Rows from block 3 of the image encoder of a small encoder-decoder image transcriber, named by matrix and row number. Rows with one number belong to one neuron. Each number is 128 + 24 x the weight over its row's rms, rounded and kept within 0 to 255. All counts start at 0. After the name is the row's rms in percent of the matrix's.
After each neuron's rows are labels from the 100 images, of 14976, where the neuron reaches its largest size: "patch colour" is the nearest of a few named colours to the mean colour under the peak. Only what is clearly more common there than usual is listed. The data: analogue clock faces. In brackets: how many of the 100.
# gate: MLP gate (encoder.blocks.3.mlp.gate.weight, 672x256), inputs 86-171
# fc1: MLP up (encoder.blocks.3.mlp.fc1.weight, 672x256), inputs 86-171
# fc2: MLP down (encoder.blocks.3.mlp.fc2.weight, 256x672, transposed), outputs 86-171

gate.337 106 [159 143 115 116 132 100  83 110 163 143 100 148 132 156 134 121 165 107 121 158 147 138 161 111 139 111 104 113 106 125 155 101 111 136 126 164 113 133  89 182 108 143 101  86 151 115 148 108 122 104 138 143 104 143 124 149 134 109 117  71 140 122 159  65  74  87 107 119 141 107 151 162 111 110 116 138 124 152 157 169 112 161 112 140 119 151]
fc1.337 105 [106 146 102 123 130 157 107 132 183  80 142 153  94 168 113 105 135 107 162 133 146 113 119 126 133 123 109  84 130 161 142 132 116 135 134 151 121  98 102 108 101 140 125 110 142 122 140 125 120 152 116 147 130 140  64 127 102 150 161 170 135 163 102 149 168 139 138 124 125 145 115  87 159 166 101 129 144  85 115 141 132  99 165 136 149 147]
fc2.337 104 [155 122 123 181 167  91 115 205  99 121 138 132 125 148 115  96 116 155 147 104 127  97 147 115 109 130 127 109 133 158  91 142 133 127 138 136 130 116 160 129 157 148 122 120 145 129 100 127  96 120 137 115 153 149 160 164  98 116 116 150 107 128 139 184 176 131 159 125 141 148 136 137  99 142 126 145 166 121 102 111 104 183 119  85 115 148]
patch colour: pink (45)

gate.312 101 [159 137 134 124 160 145  82 113 115 103 137 137 124 101 134 123 108 148 143 147 158 102  73 179 102 184 132  69 111 115 112 144  90  95  94 124  97 156 142 160  89  77 126 107 136  84 155 117 119 140 103 119 155 102  92  78 128  93 129 120 121 139 130 161 142 120 150 129 162 155 124 150 101 138 138 104 167 130 123 161 148 129  70 120  97 101]
fc1.312 095 [100 116 126 103  81 150 150 110 127 125 128 133 101 148 117 144 155 119 101  99 110 146 171  84 111 107  97 116 130 169 139 101 206 175 174 121  98 154 127  85 105 162 131 128 124 169 136 123 135 145 143 132 163 126 183 153 131 156 126 120 134 143 145 134 126 115 111 147  84 127 119 132 128 127 122 145 105 137 137  99 139 136 169 106 147 124]
fc2.312 096 [119 112 135 137 173  98 150 105 134 128 155 103 164 123 137 103 148 159 120 104 138 115 146 103 139  94 158 103 114 103 132 174 113 131 149 123  65 128 130 113  95 144 126 128 146 124 138 106  87  92  82 149  75  97 162 111 113 156 133 136 159 129 152 139 135 155 108 176 107 165 138 142 115 109 110 142 135 165  91 143  53 102 134 137 121 113]
patch colour: brown (42)

gate.351 105 [ 99 149 181 142 148 143 139 128 100 124 119 118 188 151 146 136 117 137 134 111  98 141 151 146 112 104 104 139 129 100 145 132 142 101 146 133 126 166 131  82 156 134  91 110 139  94  75 105 145 129 120 113 138 106 142 121 155 102 139 144 131 165  95 146 131 118 139 162  81  97 153 105  99 125  94 107 123 132 115 132 158 139 155 134 146 123]
fc1.351 106 [119 112 140 144 142 123 149  98 104 161 141 145  82 203 145  96 167 179 113 119 116 153 159 128 126 115 126 111 121 118 118 130 123 130 155 155 152 168 130 142 122 115 143 149 115 144 121 130 140 130 145  89 119 133 128 103 113  90 147 146 150 115  84 123 126 129 118 123 129 131  96 115 134 112 115 122 123 154 115 110 137  79 126 137 151  84]
fc2.351 109 [160 112 156 157 119 143 117  95 148 133  67 112 139  89 114 136 119  98 119 132 133 141 168  90 116 169 148 128 103 115  79 115 121 108 137 103 122  99 142 137 145 111 168  66 139 132 123  82 118 137 116 115  84 166 165 128 152 120  93  92 108 123 147 124 133 116 110 131 135 150 105 153 127 154 102 156 151 144 136  96  67 159 113 115 133 118]
patch colour: brown (55); black (38)

gate.525 097 [129 117 105 143 129 118 124 132 137 103  87 127  92 156 125 155 117 123 115 130 129 180 107 114 107 122 137 166 135 115 125  84 139 105  98 109 143 115 145  73 141 136 123 132 120 142 129 155 124 133  66 119 145 135 120 120 132 138 159 121 132 122 133 163 147 111 128 158 137 113 107  89  80 142 108 107 150 180  97  91 149 151 151 118  94 117]
fc1.525 093 [120 151 150 145  77 100 162 112 124 117  97 114  99 178 134 166 125 121 156 155 168 139 126 119  79 136 116 139 115  87 121  97 157 183  67 142 146 115 139 150 125 122 138 133  92 152  76 144 135 124 138 134 177 116 135 114 131 121 149 133 110 138 112 168 148  90 107 149 140 119 122 123  91 122 117 119 127 173  97 102 149 122 130 145 123 168]
fc2.525 105 [ 86 138 110 140 163 143  74 128 102 141 141 108  80 121 118 131 109  75 139 133 144 149 132 122 132 119 148 107 122 113 122 115  86 130 131 116 100 153 162 120 123 155 138 108 180 116 134 111 143 144 133 119  99 164 146 122 110 148 128 150 128 138 129  78 118 132 136 115 109 168 101 163 130 139 172 115 133 108  73 133 120 101 163 138  78  89]
patch colour: grey (83)

gate.55 105 [102 121 126 149 100 108 140 157 140 180 121 143 135 147 130 130 152 124 107 152 112 179  98 145 126 140 155 141 104  99 113 110 148 127 153 169 144 113 148 140 140 146  97 131 132 111 129 119  93 121 145 115 155 126 116 111 130 136 105 113 105 141  82 123 144 150 162 146 170 108 154 112 111 121 131 169 138 143 131 129  47 114 154 170 144 153]
fc1.55 106 [161 121 111  75 122 157 144 116 109 115 164 102 142 138 137 129  99 135 127  92 133  72 148 132 142  77 135  82 132 180 168 122 102 103 137  88  79 119  93 118 116  98 125 127 116 134 147 135 167 134 139 131 112 169 131 147 140 122 127 111 174  88 170 120 131 116 108 131 118 152 111 126  90 105 121 103 160 134 115 117 128 105 140  66 127 122]
fc2.55 099 [132 111 103 139 125 147  92 114 114 119 143 130 126 111 102  82 137 115 127 154 146 134  78 158 141 186 154  94 168 110 101 104 134 141 150 114 140 112  95 153 119 113  99 127  92 151 130 130 118 121 163  99  96 125 102 139 121 177 151 140 155 118 124 134 194 141 145 147 144 107 140 161 113 116 128 130 144 149 124 138  84 108 177 151 103 143]
patch colour: grey (61)

gate.667 101 [121 129 135 168  93 144 140 122 111 131 131 105 122 117 132 165 140 147 158 103 104  89 164 161  86 114 135 151 115 136 121  96 153 145 106 128 123 156 124 134 110 115 121 131 118 141 108 162 127  98 151 101 101  89 143 132 118 166 112 111 131 128  92 121 166 114 111 124 116 117 140 129 144 145 135  99 117 108 126 140 171 114 110 143 147 120]
fc1.667 098 [ 94  91 124 134 134 128 172  77 155  89  92 123 135 141 164 116 149 121 143 173 150 156 116  82 135 118 152 115 145 114 149 127 122 146 151 126  79  95 137 117 135 117 110 127 137 120 142 135 141 125  99 170 108 181 142 108 126 103 149 153 169 118 165 106 140 161 164 143 175 106 147 182 136 157 166 148 123 145 149 116 134 153 190 121 130 120]
fc2.667 103 [117 131 118 121 157 148 151 124 104 134 169 117  96 134 146 128 120 179 140 122  72 158  81 159 165 124 171 143 139 108 105  89 116 128 149  91 133 129 123 125  88 132 110  94 119 157 151 162 129 115 127 120 156 108 166 146 168 131 140 159 117 110  74 145 136 103  88 107 148 161 138 180 160 154 140 137 111 174 124 147 161 133 117 102 101 139]
patch colour: black (29)

gate.36 108 [130 105 148 166 135  98 132 109 170 133 153  96 137 145 129 159 167 103 173 153 126 117 170 128  47 118 156 120 132 116 113 129 147 109 124 107 127 141 123 107  89 129 159 121 142 132 135 142 120 136 141 103 151 166 116 143 120 104 117  91 137 162 137 143 141 151 116 123 114 102  99 129 144 141  99 107 166  98 115 105 117 116 127 117 125 107]
fc1.36 109 [112 109  82  88 136 127 122 125  89 128 129 135 109  96 119  93  96 149 113 131 140 101 120 118 195 149  98 123 149 136 145 145  93 139 138 130 122 125 137 174 127 107  62 121 103 106 133 119 155 137 102 148  98 112 144 138 146 155 153 175 110 109 134 119 135  63 131 160 111 110 122 116 120  97 137 160  77 164 111 140 103 137 147 124 120 138]
fc2.36 108 [118  96 116 148 165 118 118 141 158 141 125 124 126 100 121  95 111 129 142 124 131 113 127  88  88 125 130 121 138 154 139 138 143 132  92 135 123 144 121 147 164 131  85 126 109 112 155 121 105 153  96 136 100 115 160 160 120 101 113 101 122 165 103 141 150 129 157 140 147  89 121 140 116 104 118 157  87 126 103 162 114 161 121 123 107 104]
patch colour: brown (47)

gate.395 099 [112 181 119 139 131 126 132 110 119 100 126 102 131 135 100 142 148 140  82 123 195 108  93 184 134  92 115 151  75 162 114 119 139 143 127 139 137 104 164 158 114 133 141 106 128 125 119 124 114 182 143  90 170 136 179 125 153 153 144 113 120 165  92  86 161  94 159 151  84 154 166 122 159 185 135 108 133 107 145  67 124 125 135 166 128 165]
fc1.395 099 [141 134 116 156 126  96 115 108 111 118 160 111 112 143 122  92 133 150 116 116 160  99 108 162 146 124 107 117 111 160 106 124 120 133 176 112 104 115 144 117 116  79 151  75 135 123 158 135 144 142 134 127 153 123 155 133 132 122 161 161 137 141 139 129 130 146 146  92 134 122  96 183 162 114 159 105 131 131 124 162 121 101  93 135 122 129]
fc2.395 098 [127 113 145 166 109 125 134 136 138 130 158 133 134 110 132 161 158 142 147 114 115 140 123 176 148 129 153 126 146 152 143 139 133 144 146 140 140 148 127 120 116 133 110 133  84 147 107 128  98 157 154 142 131 137 113 111  95 144 115 152 169 132 111 148 103 135 130  78 160 128 147  95 132 125 138 122 161 107 186 123 115 144 117 117  96 125]
patch colour: brown (48)

gate.167 096 [151 109 100 139 124 142 125 137 127 138 110 130 161 137 154 127 118 150 120 122 136 114  93  93  94 116  64 126 104  97 111 145 107 109  80 106 127 166 137 117  96 170 189 156  94 139 138 135 119  83 145 176 119  88 131 191 114 154 127 148 150 128 113 166 121 106 140 132 143 138 101  97 115 102 113 100 144 135 118 116 134 120 169 130  67 134]
fc1.167 094 [142  89 157 114 176 154 110 111 129 120  91 154 153 142 108 140 132 141 107 177 139 109 108  97 116 147 114 113 110 150 105 159 132 109 119 124 118 137 123 123  99 141 138 137 113 125 124 171 110 125 178 140 118 120 131 120 138 154 112 137 150 119  85 124 114 136 120 128 170 158 149 130 135 137 143  89  90 169 147 117 116 121 124  94  87 147]
fc2.167 095 [134 119 182 137 125 141 133 145  71  88 140 131 132 114 151 109 148 110 134 196 110 124 127 149 143 123 144 132 112 152  97  84 131 120 108 149  82 142 136 119 125  98 138 107 117 183 120 141 139  88 128 109 124 122 158 138 143 107 158 131 149 116 152 117 135 128 139 145 151  87 131 139 144  79 169  78 135 147 132 116 112 107 132 145 117 149]
patch colour: white (41)

gate.234 089 [ 89 124 127 137  72 168 119 141 125 129 145 125 133  89 133 119 163 109 118 160 124 124 133 157 103 120 118  80  88  89 107 101 128 123 113 105  95 136 106 115 105 153 107 145 100 134 154  97 122 144 132 122 159 124 149 125 133 131 131 127 102 117 165 164 106  96 100 143 111 136 110 128 100  65 128  92 109 143 107 121 141 158 119 135 140  81]
fc1.234 101 [ 98 131 114 146  97 106 143 126 137 130 108 142 136 139 131 129 179 111 136 115 112 131 177 132 104 154 134 140 144 173 129 126 162 144 180  84 145 140 136 130 118 137 142 136 105 169 143 109 100 111 132 133 156 159 144 119  81 105  82 127 183 144 151 101 107 167 131 120 141 126  98 119 139 141 101  90 114 153 133 129 164 107 148 145  89 142]
fc2.234 087 [ 98 140  99 111 123 139 171  96 124 134 154 162 163 170 188 106 128 108 101 121 152 126 201 161 141 120 131 122 130 111  93 157 123 139 174 158 165 116 124 109 134 132 113 141 122 127 111 152 116 140 114 141 172 133 118 102 146 129 164 126 109 110 143 123 137 118 131 108 150 125  87 112 131 145  95 163 129 109 134 106 118 139 134 115  73 142]
patch colour: pink (54)

gate.161 103 [105  90 121 136 134  98 128 103 127 141 115 153 177  94 157 118  96 110 103 110  90 138  74 133 118 113  88 168 118 147 150 122 162 124 123 133 118 155 146 105 130 142 196 134 139 139 161  96 140  65 125 122  68 107 135 136 111 105 173 117 153 100 158  95 125 172 104 163 142 170 127 108 142 155 116 135 138 120 168 119 109 170 145 138 174 112]
fc1.161 093 [143 166 125 102  99 129 125 145 106 164  79 134  90 119 108 123 160 102 132 132 152 138 169 151 125  78 161 115 160 125 114  97 106 142 125 153 127 115 114 130 157 147  63 124 127 130 131 169  81 157 135 134 148 155 126 121 117 152  88 133 140 154 116 167 116 126 130 120 159  90 151  92 182  92 119  85 118 125 132 154 149 148 122 139 115 127]
fc2.161 098 [119 126 120 158 135  67 160 101 113  95 133 138 149 152 152 116  62 129 109 129 109 137  98 142 124  85 156 103 100  80 145 122  95  95 138 114 102  85 129 128  88 125 119 133 121  95 167 137 111 157 146 132 149 130 148 155 141 159 138 140  78 139 170 140 120 132 114 150 141 119  91 124  97 134 131 167 156 139 113 154 161 122 102 144 115 130]
patch colour: pink (46)

gate.654 104 [123 131 116 162 112 119 128 103 105 103 122 113  96 110 100 113  90 142 132  98 126 126 156 175  98 135 115 148 100 143 120 117 102 134 131  87 136 122 108 127 158 137 155 129 146 156 105 116 126 128 131 148 138 163 108 119 105 124 105 105 115 125 109 129 110 162 173 123 146 170  83 124 130 109  77 110 137 126 133 106 108 150 138 122 141 102]
fc1.654 094 [117 101 126 154 136 138 119 112 124 105 127 137 112 143 167 140 102 127 151 104 132 133  97 132 155 162 124 128  90 157 144 117 117 127 110 106 174 136 126 137 139 103 142 153  98 112 133 152  95  77 144 175 113 123 141 159 137 110 106 135 159 182 125 167  84 126 115 149 161 123 126 116 106  98 115  95 110 120 101 126 157 124 148 116 150 134]
fc2.654 095 [130 106 143 116 127 125 170 111 150 153 129  87 141 122  90 141 176 175 143  97 101 126 115 119 124  75 126  93 136 126 106 142  98 170 120 128 159 169 158 148 147 142 157 120 111 152 101 136 165 124 167 103 168 120 138  94 136  69 145 131 139 105  92 126 129 123 105 169 118 147 169 113 127  92 129  91 132 141 107 149 125 110 114 147  98  96]
patch colour: grey (64)

gate.393 092 [130 198 100 120 144 158 104 133 156 141  82 108 154 141 101 109 120 162 135 131 137 154 170  89 144  78 101 113 112 121  86 134 139 170 109 126 145 139 158 134 140 154 142 143 110 144  91 138 118 126  97 118 107 143 143  97 157 136 127 148 180  83 164  92 117 137 147 166 109 107 102 108 122 111  97 145 153 119 185 124 120 106 117 116 128 130]
fc1.393 098 [137 158 131 117  82 147 173 129 149  86 103 117 135 105 101 105 101 154 148 122 113 109  91 141 125  97 160 138  79 148 102 115 132 183 100 142 100 111 172 129 134 136 171 135 164 126 121 126 152 103 156 146 131 151 131 168 133 154  98 183 129 152 177 119 126 149 144 110 149  82  90 139 114  83 137 142 122 100 169 104 115 133 139 108 130 100]
fc2.393 101 [147 145  86 183 139 147 129 105  98 120 117 109  92 153 129 162 133 161  78 134 103 150 133 147 145 165 103 190 139 159 157 122 125 122 117 186 146 160 127  97  98 172 133 141 107 129 145 161 138 137 130 108  98 104 159 111 115 101 127 127 118 149 129 160 134 143 123 106 145 121  76 140 130 137 128 108  99 105 157 119 135 135 103 144 122 138]
patch colour: grey (83)

gate.42 099 [144 126 152 143  86 138 171 179 144 151 111 136 147 137 167 115 125 127 137 104 116  99 134 195  95 133  92  97 110 133 143  91 136 156 131 111 125 137 129 142 129 160 142 148 116 104 145 140 156 104 143 128 158 125 150 125 147 111 131 124 135 159 153 132 158 130  89 152 102 113 137  89  75 146  97 131 139  89 112 181 150 113 115 123 132 115]
fc1.42 100 [161 120 149 127 104 154 121 153 109 146 139 154 144 124 145 118 123 165 133 150  82 105 173 175 127 121 154 134 128 152 119  94 144 110 132 119 111 113 117  97 156 153 113 157 117 129 144  80 115 110 109 146 164 120 136 102 106 152 119 157 121 134 124  78  70 141 136 145 101 107 176  85 112 111 150 159 115 129 126 161 119 156  84 157 148 171]
fc2.42 100 [145 100 157 122 159 103 117 115 105 134 119 115 121 142 123 133 127 154 115 123 103 138 123 134 120 137 115 101 175 103 124 135 150 118 134 124 139 162 110 142 120 115  94 111 134  79 153 112 136 136 117  73  91 191 127 125 117 114 133  83 127 112 148 137 160  93 164 114 100 128  85  84 135  84 177  94 155 120 182 133  84 121 112 133 159 117]
patch colour: black (25)

gate.541 111 [134 170  97 154 104 147 184 134 108 141 158 150 132 173 121 145 109 128  92 163 137 103 152 163 133 136 115 134 144 112 194 143 153 118 111 123 128 104  98 126 151 172 131 115 177 121 175 149  99 147 157 142 160 201 114 126 131 102 129  98 152 130 132 113 116 133 125 139 140 133 143 103 140 113  93 140 135 131 145 100 116 143 125 120 118 104]
fc1.541 109 [130 145  97 120 131 129 133 129  77  98 145 165 154 192 116 107 143 111 111 157 163 123 154 150 115 140 109 140 118 123 128 119 143 122 131 122 110 105 112 110 146 169 117 125 151 115 130 139 105 155 139 164 129 179 124 145 131 108 137 111 154 142 136 121 150 145 150 103 126 127 144 144 120 119 122 135 123 140 130 125 132 126 113 115 113  95]
fc2.541 107 [113 133 111 153 143 149 152 133  95 133 137 145 135 140 121 126 114 126 156 126 116 138 149 132 168 115 135 134 149 141 178 103 127 173 106 168 117 146 177 114 138 127 150 144 114 137 118  81 116 130 143 131 130 117 103 146  86  82 157 151 142 112 138 153 146 101 159  69 122 189 162  95 124 141 130 129 121  99 157 108 103  80 143  97 135 130]
patch colour: brown (49); black (44)

gate.614 107 [149 150 129 105 115 114 157 149 140 132 152  92 137 181 142 108 162  81 141  98 157 108 145 129 118  36 126 119  79 105  97 136 144 136 139 148 145  88 126 116  99 149 136 140  89  98 150 130 105 155 104 164 168 117 113 154 136 144  84 123 180 141 151 140 100 120  85 125 157 141 130 161 128 142 154 101 175  99 142 109 154 108 126 165  98 141]
fc1.614 109 [123  91 151 170 126 122  97 127 154 168 139  97 116 117 101 151  89 126  97 123 105  92 138 122 113 164 133 177 140 103 149 141 168 136 144 132 146 112 128 138 119 139 109 117 148 129 137 150 134  83 132  95 118 128 137 111 194 135 125 142 128 111 140  53 155 122 154 135 106 124  97 130 127 136 135 113 106 133  86 151  99 150 135 139 114 129]
fc2.614 102 [133 100 121 147 104 144 104 142 175 172 130 129 109 138 147 137 117 109 102 130 130 125 154 129  97 140 140 165 103 163 102 127 155 163  88 165 134 158 101 131 146  87  90 114 125 108 114 132 102 127 169 137 146 117 130 136 135  99 127 155  69  92 159 168 138 135 111 172 128 117 124 170 122 149 107 115 116 158 127 152 131 199 140 104 141 124]
patch colour: brown (45)

gate.493 108 [106 117  77 127  93 142  88 153 116 171 121  90  98 140 157  98 158 123  98 102 129 143 160 152  80 130  91 141 123 140 119  98 157 163 135 116 133 122 135 152 148  95 112 163  93  97 135 147 152 159 134 151 129 186 137 146 157 145 132 146 164 113  88 121 122 106  94 150 147 182 132  89 156 122 155 145 136 125 152 153 119  91 129 136 172 150]
fc1.493 102 [121 150 149 147 109 108 135 138 137 112 134 120 105 164 116  99  52 124 133 140 147  99 128 121 172 130 199 106 145 176 119 109 116 104 129 135 135 145 121 160 144 113 109 112 113 169 129 114 117 132 108 108 114  98 137  88 110  65  92  95  84 135 168 184 124 143 100 102 129 143 100 109 159 124 127 105 117 134 130  91 107 147 135 112  72 152]
fc2.493 101 [147 150  97 147 116  98 126 161  75 136 107 147  86 110 114 152 160 151 117 145 125 128 116  83 152 104 143 123  85  97 125 131 136 122 132 138 153 125 117 127 105 126 163 122 108 120 186 135 123 155 130 122 100 144 156 154 188 144 145  79 157 152 128 112 138 113 134  97 169 106 113 122 111 122 150 118 135 133 118 187 137 111 123 137 135 119]
patch colour: pink (53)

gate.491 103 [131 171 126 175 109 101 153 178 131 131 105 153 120 201 100 172 132  94 127 105 139 169 164 139 120 142 148 104 140 144 104 117 114 140 130 140 137 111 137 136 124 159 162 137 109  89 134 145 147  98 132 122  95 134 154 135 111 114 126 144 117 170 140 106  64 153 123 145 100 102 130 130 120 126  86 123 180 135 149 157 144 128 110 128 120 138]
fc1.491 101 [117  97 149  90 116 122 128  96 120 117 100 119  82  97 133 150 146 135 143  97 131 124 143 121 102 104 123 130 122 134 185 153 123 146 125  86 142 101 137 112 124  69 132 122 113 153  85 132 140 152 120 101 152  95 142 110 123 156 112 129 117  78 134 107 149 112 111 129 112 156 165 142 138 127 136 138 121 137 125 107 143 152 102 100 132  92]
fc2.491 099 [142 128 131 152 152 180  97  81  96 108 128 140 135 126 119 104 155 113 136 128  93 136 110 117 150 116 152 138 150 100 118 156  99 131 133  86 122 130 119 119 119 135 115 118 124 157 152  91 142 119 116 118 109 106 140 152 120 105 136 105 143 139 133 138 154 155 128 109 122 171 148 148 159  64 128  96 108 155 125 148 123  90  85  83 143  88]
patch colour: grey (62)

gate.101 089 [127 155 178 161 127 107 127 134 135  93  86 116 113 127 158 142 133 101  97 138 100 115 137 119 136 128  77 130 143 128 137 146 145 122 173 162  74 158 118 160 102 105  94 104 119 138 149 135 146 139 120  92  96 162 150 150 126 155 118 101 153 140 161 119 146 111 167 131 125  95 147 111 106 105 108 104 146 142 132 135  69  71 161 144 111 176]
fc1.101 095 [102 125 122 104 153  93 145 144 122 177 152 143 154 119 131 104  93 138  77 103 179 118 148 146 130 146 172 155 157 101 129 142 119 172 140 115 164 126 156 122  94 105 100 145 167 155 155 160 109  97 106 114 144 115 113  67 194 118 125 162 145 137 110 133 122 155 126 133 128 129 107 170 122 189 141 104 128 150 136 109 162 143 131 143 133  82]
fc2.101 090 [129 118 167 160 119 140  96 115 140 127  94 182 138 122 165 112 103 189  78 170 108 132 109 160 120  89 126 194 119 158 127 153 144 140 114 133 121 119  86 126 136 124 124 130 121 171 143 152 114 137  96  99 121 100 111 158 114  79 140 131 163 112 137 157 122 116 123 148 127  98 134 165 116 111 150 118 101 127 144 149  78 140 169 181 176 103]
patch colour: grey (60)

gate.130 105 [ 94 119 117 117 115 183 150 113  96 146 108 137 160 104 109 118 162 102 146 113 122 120 106 116 173 125 190 136 125 114 182 124 127 119 132 112  91 129  75 131 131 138 135  76 147 142  94 126 115 124 160 109  87 117 155 173 109 139 153 125 112  99 170 150 129 151 112 125 125 142 102  89 114 119 119 119 106 102 137 142 140 156 115 110 134 129]
fc1.130 094 [141 138 137 176 124  59 128 137 143 106 159 105 113 116 133 158 151 169 126 126 108 136 142 133 116 130  57 108 144 141  85 136 136 168 134 150 124 111 152 157 127 141  98 162 123 104 147 148 158 116 110 166 145  87  94 100 139 116 110 152 134 160 106 135 131  87 152  72 105 108 191 141 141 159 109 142 127 157 102 101 123  98 126 126 146 140]
fc2.130 098 [ 99 105 137 149 120 125 122 102 137 120 125 119 132  86 157 120 105 123 132 102 120 110 148 106 135 109  80  88  91 175 109  93 180 105  82 126 106 130 105 150 150 113 145 133 114  99 125 190 190 114 156 140 181 116 139 191 112 118 118 128 140  94 120 114 127 119 128 179 140 124 127 130 129 148  74 127 142 132 152 135 110 127  91 112  77 118]
patch colour: brown (50)

gate.649 102 [113 103 128 140 114 138 126 179 172 119 125 120 150 119 118 137 116 128 133  90  70 129 124  65 103 112 144 128 117 144 131 175 159  94  79 147 139 112 140 111  94 147 143 156 169 137 115 109 136 124 111 120 110 104 120 124 113 130 135 101 125 122 135 132 146 104 155 154 134 127 100  87 139 132  82  64 146 118 136 133 107 153 128 136  90 154]
fc1.649 104 [141 154 144 118 135 118 151  84  96 131 132 116 104 144 140 110 152 110  97 163 173 137 124 186 143 145  96 136 151 122 146  89 117 179 155  92 110 147 104 144 171 112 131 101  90 142 153 168 129 115 113 130 137 162 142 140 121 124 131 175 130 148 138 143 117 131 107 123 121 111 153 136 140 112 150 184 131 131 125 126 149 122 140 120 150  94]
fc2.649 105 [107 129 102 156 129 129  96 107 172 177 135 161  99 139 162 126 118 100 114 114 122 126 135 129 118 111 134 130 108 112 177 161 130  95 140 129 178 121 109 119 153 114 124 161 156  75 118 171 126 192 103 134 162 130 142 136  96 147 116 115 113 146 163 151 143 167 153 109 134 133 105 138 103 146  81 140 109 162 113 176 120 147 137 161 113 122]
patch colour: white (26)

gate.474 092 [110 110 148 160 135 106 130 144 112 132 142  69 107 104 138 115 118 154  86 166 170 186 121 103 104 100 116 164 146  85 134 101 161 129 145 135 129 177  97 132 167 167 107 150 127 107  95 129 138 111 144 151 120 117  90 126 103 181 149 153  90 107 154 102 131  98 132 147 120  91 111 151 110 136 135 107 161 132 140 146 104 117 140 147 155 129]
fc1.474 095 [120 156 152 166 129 131 156 119 102 130 116 114 135 137 127 119 101 138 117 171 170 157 125 120 133 120 139 117 118  75 156 125 109 106 160 116 112 106 128 136 148 138  78 120 178 149 104 129  75 127 171 165 121 135 157 140 109 170 114 144 120 167 136 134 135 102 141 143 137 122 126  96 132 138 149 147 151 149 161 129 132 129 144 116 117  90]
fc2.474 104 [177 129 106 161 140 129  98 165  89 136 118 108 102 149 175 109  85 180 103 116 134 148 122  89 162 161 143 115 127 149 102 166 103 111  93  98 116 127 165 118 114 142 117  87 138 148 189 120 121 140  99  75 129 158 139 126 121 130 115 133 142 116 167 151 182 116 122 142 114 135 110 131 130 143 114 201 125 125  97 132  96 149 152 131  96 108]
patch colour: grey (77)

gate.658 123 [171 153 150 141  97 149 130 129 179 131 146 111 190 116 136 145 159 173 135 115 158 137 162 111 143 146 116 122 147 138 184 143 115 128  96 115 103 144 134 122  96 114 168 175 135 137 109 109 131 112 107 161 143 144 123 114 103 152 153 125 112 133 134 141 123 149 107 155 135 143 123  85 118  90 146 132 140  93 131 117 135 154  97 102 151 101]
fc1.658 115 [105 128 136 119 146 140 173 130  94 115  88 146 103 120  92 100 125  75 101 137 107 123 125 120 122  97 129 129  75 151  73 151 136 130 131 127 112 125 148  94 185 130 111 107 149 144 133 146 145 112 173 106 117 128 153 125 148 123  81 121 129 140 100 161 150  75 139 119 114 126 172 150 153 126 106 124 132 105 126 136 134  97 140 148 124 135]
fc2.658 106 [ 76 125 104 167  94 108 138 115 162 160 105 134 113 122 154 144 114 105 126 147 168 125 121 161 132 133 140 128 134 123 117 113 121  91 153 111 132  84 147 188 126 174  94 125 120 134 110 146 104 123 129 159 167 123 165 158 105 130 118 128  71 114 155  96 161 131 142 117 163 119 118 125 100 104 119 152 133 127 129 176 164 107 142 108 125 152]
patch colour: pink (56)

gate.197 094 [130 201 154 152 108 133 123 106 110 141  94 138 153 153 111  92 142 125 104 100 138 146  80 169 151 115 136 108 116  94  98 129 129  77 148 125 112 113 105 131 137 132 131  95 173 104  85 141 161 108 118 145 125 142 120 108 141 131  95 136 119  94 108  76 134 127 154 116 164 110 142 152 139 148 159 130 131 116 111 144  95 130 110 127 144 151]
fc1.197 095 [125 192 128 156 146 159 116 126 107  97 110 154 133 164 122 125 171 117 114 119 121 161 136 139 128 145  50 103 158  95 144 159 136 161 140 128 106 114 118 138  85 152 144 103 165 126  95 147 170 129 137 159 141 119 110 112 159  78 169 148 102 111 100 113  86 110 109 104 168 131 133 127 149 152 108 105 126 103 129 133 146 142 120 114 122  92]
fc2.197 102 [145 102 154 142 148 123 123  83 110 113 175 113 120 116  87 133 168 125 138 131 150  89 115 119 121 156 127 127 135 154 113 140  98 173 124 147 106  97 118 104 124 133 100 125 146 105 162 149 144 126 138 156 124 138 128 125  98 132 151 133 129 105 116 132 140 132 140 117 119 147 145 124 106 126 132 111 125 129 130  73 161 120 152 135 103 120]
patch colour: brown (45)

gate.399 098 [146 160 119 140 135 108 138 126 161 158 155 131 116 133  88 106 112 128  69 152 144 103 152 159 103 114  99 102  84  74 123  98  96 117 152 158 151 116 114 144 117 109 100 121 141 118  93 120 112 103 208 137 156 100 137 119  96 127 145  91 118 147 135 138 143 125  94 129 133 136 133 127 125 147 107  94 126 125 118 125 128 107 133 162 119 138]
fc1.399 101 [158 105 125 131 120 128 117  91 121 179 133 158 133 108 141 187 116 106 118 136  85 142 114 130 140 127 132 137 148  76 101 128 179 125  93 114 111 189  95 109 128 154 121 143 129 130 134 125 120 108 180  72 143 168 151 114 138 147 120 119 155 168 144  89 129 158 145 171 114 155 135 139 152 133 146 151 113 121 154 137 117 101 112 120 130 135]
fc2.399 103 [162 153 150 112 111 126 116 110 143  97 109  97 121 115 132 179 144 125  84 124 140 129  85  94 176  83  67 125 125  95 131 113 148 160  85 139 136  85 122 117 110 121 151  95 142  93  97 100 147 159 147  92  90 124 142 134 165 118 145 110 107 137 120  86 102 188 145 155 122 123  94 159 122 123 155 111 159 118 129  90 100 135 116 135 105 123]
patch colour: grey (73)